Rows from block 2, named by matrix and row number. Rows with one number belong to one channel. Each number is 128 + 32 x the weight over the matrix's rms, rounded and kept within 0 to 255. All counts start at 0. Numbers have three digits each.
# convs0: first 3x3 conv, stride 2 (model.blocks.2.convs.0.weight, 144x96x3x3), inputs 0-9, a 3x3 kernel for each
# convs1: second 3x3 conv (model.blocks.2.convs.1.weight, 144x144x3x3, transposed), outputs 0-9, a 3x3 kernel for each
convs0.10:161188124096162127116118137109111118130114145093166162114079098085039044063063094068086098112092066139087047118115151114130167069089118136107123106112129103097151101067093176130091168177111154130153140112106075077088069098121073086115135053127141136113133150092138135100
convs1.10:123118124166107133129121159109101062156143074171129076092124123103096140140084107147112106215116161190115129140131063210113088122147112158118091070115136079116148087137110157146108114133141123132138123133129109093116066097113034123147144162186146154154046127161050118187
convs0.11:121131127119085086148067084143171147099096147123066100098066068123118133159172180122094106103103076140124129140153150113118098175130090093065058092071026129134139142128082197135123129145167131153158098130139130128114098105118133064123139111135074084133089092064096084070
convs1.11:143108092134138188123104206169107088154121061158131079068078089070122104156163132150110110169097159164123176124082088180073081176135095146138148147117190103110149138082061127136084153165127130115134121147134155165141136144145172160137099127162176140182130156151102168164
convs0.12:100137136122143096132130090067096139104115166088110092111098127098095112076076097137117131118141172125091109150140116143178109129170104085085128089087130112111125086069136140108056162112078127113116133107067125064023122104135116154161121146170133114113146132099135137084
convs1.12:103123116120091154129047145119103070162160057117156087143149144136121112131124052155138152205171152150148102144110158210087035110099091104091108121120154105126145149177127112115076109164118056083081057061073087038028143096134145080152180130138119138121065079073101119119
convs0.13:138156151088142147110165142139122093155133096170130102162159112133104089074035025143144100102098087115086040105115119098121117103126142150125083147141105191186127130117130094065101033063082051062078098133121142147152143124213158154139143143137109097094171133105198145137
convs1.13:146169119119176155106096133131095112105088171121127144169151126141136162131124147161140125087089082080097100125152160108117123111126125016061124076131106105107109144194180119151137116113099121148150101090091090063117136145161126159178086108120138129132070072104076070108
convs0.14:151142122132153138160179158085066071087075056118108095131133075126167099116134114100098141133124081081101080132119051102127085126153166148108148144128127141124108134125150179187138143138130129095075168148123183185164122098112121125122137128121102055026139105087164128109
convs1.14:162095100138115105132138174150142107194202114165167073143078111141148100120137080120095139103129119144165125174085101154135095126121145107105125127147162168139192135132125142115069130074094116127112116126132112150128141105082118086103122125145215152091215149083112088097
convs0.15:155139147197118087189134070121129160123140159144149184098130132103144142120160158129117081116115101108132128135144095169165099152138069147117106148126159144094172066100080074112087103139123119112137137138161176141134161119145153081111137120127121093110140115093165154075
convs1.15:127128127198111142194181145146121122193182136099131055118082052113114086104158170125144155141137139154141167177110137138076110112085143072135156111153131072096048100142134144132168157129182135113141144100157142154154098097136164136169111070080184145125124104115128126157
convs0.16:121098102100083097113113129111140115103146104151149139138128115147168147148181145131124125141129136136146129061121127084174200077121173086107143098083132113095082184154095161126056173132107168110053173096064145104099161120189152119105144123071097084100124108067153133108
convs1.16:113127080148094033142092098099112178170141149136129125164129122158168188128155146074134170097144168132148129166096144111121162156158138121131149138101173121124154147143132137143127095107092113090065110080100123113100138150103162113025135090110138148117143143094109129142
convs0.17:101166166089183112139173172081109083117118064131091040124146122183187148182173104101099103097109082142147103091160134077139119103134130112134149094126135083137088111135139111157195085129175056093085077126111095109126153173154112105098042097106118100122125119145154128166
convs1.17:188106076156039117160101100146081140095059146121084137134134112127151150132144107026054070065085090114085099114142170132144164106111157095057121077063056149103095185128034204131077146096067115140117157162128126112079160153148120129122119166140054030056105099067139141130
convs0.18:130144051118161133152149162145179200158133102076132166137105130100094123116102134074130126101088123121096136160125101147057079127081124094101111117092068130092126106095164161089130136119157099152142102117170058103140112197168117175157108107138146173087119163083031061098
convs1.18:102111129135084094126114078119126139123107107092096088131098116145122148111113135140115116104080116070081110081099086146134081116159094155139142105129086098123098101118155152162103153107112122088165131186113108131134148122134132118100101052047117141062157135095134135097
convs0.19:141154091178164125156130153111174170125177155055091112123070120130089119140079082144117131132111103133085122113057014077034064115079122115111155137054085097087102161165133140178136116168100130168164125137120126156128054088118156169099147173139106119100148157120160182138
convs1.19:133090108153084121123120143194104166174092175136110101116103082103158166107135157134095093094091104129051092121089141071109140117158102144134114137132064092114087073112130097146151108120102111151162098149144109145141166084123107037115091093125133092051106088102144081127
convs0.20:121168124081165097145140111045118151090129194059123146110118122115091096121137137089090133131113163144112134113123096144158084168165116132102113179112112138112063129144134142158129095098112092085135110134188119124208125158176057110162064076139142142099096162139111141178
convs1.20:126121085147053096167103091119097108110111089089098114133185154109152130106113150098079125130110182136140155141091096161137101140171142122159166060074162040065141088130128111138107145168169133072139148135117149139123089118080051034057116121131122132099132128116115144179
convs0.21:088098132105187149173163161121086113086092126056117185132157159093092060124131130107155147090110091121118158076142124077081071146127101143126126155091099129163129129126120133114143143085133071041064105092138129137135130171119134198187150164176119084073110117106081104132
convs1.21:094117172159135100147124118123173141162144080141110073106056088148174158123124141189130097137104087122108094104066047088068123156159147128132144143114112118123112123169109152150091109093118097081133093129150076103104171180153102126112124115120160169086165153115122131143
convs0.22:144152125180096091149140143111111081095105091156127107122113119144150150129149126085064124147107204140102156196173108160140094149125103152101106190098099149099097108181139112135069127097087134157106110164107075118089147058086119114117139071056089142123069091116056087109
convs1.22:117156180078176169088118173065004086019018047031055070186190141146149131136146101100109086023052095105144173071131145137123122135108114100084086049049046066084133126164136133110135141135170139148091144096105116105123137106145089083131098110145117098096129148113142122112
convs0.23:157155121137182146130148138156139142150159102111107093109083133108088150117080112136089105100100118113085133124063088096037104090069110125088135154125115096087138131133159157096134138070120119138140144135158123138111109103111171143104136161136131128168158116143184177173
convs1.23:123099155158090166136117157167155106153168129142121062143103144124115161110143196166123150098101142074085129090113130056164143107192136178184134094073073078096089090112085084164117093105158133110151165133130149132134159130104159133108128126129122096096123080112160100131
convs0.24:155146109148196117175178122147152133077066118097141157140165145124163145105153148072093059108109138148122153162152125158148105120152136153101116138097159126095128148153143137118165090118156107106139146127134155101115122083129145143146140165106110077073158105107136106171
convs1.24:122096132165126084168157117149155148169166115112114092095078079120127149154167112154140109107094102132113087150091062144106056083120116149155166134156126109149080105141097126188151120119134095108160115122158116114112124151125126119143096088098146140114160143136181139131
convs0.25:146118071123118091153119145131149192107129189157155210139142068153158091139144101103122066141147084118119078118108085147115121145134105104131137142124107128149141088087112116093147074117164089130106121149171126132175135123168143113149109114179138142162152173178188196215
convs1.25:085052100094067081093079062114090127120066084123124137048080116118196152127174145085090110047078124090098156092122114081061139112131180113164094115110060148100105127130151164140132153116143098137152121123132126164179084124186094108111137152147074096154132109146143120144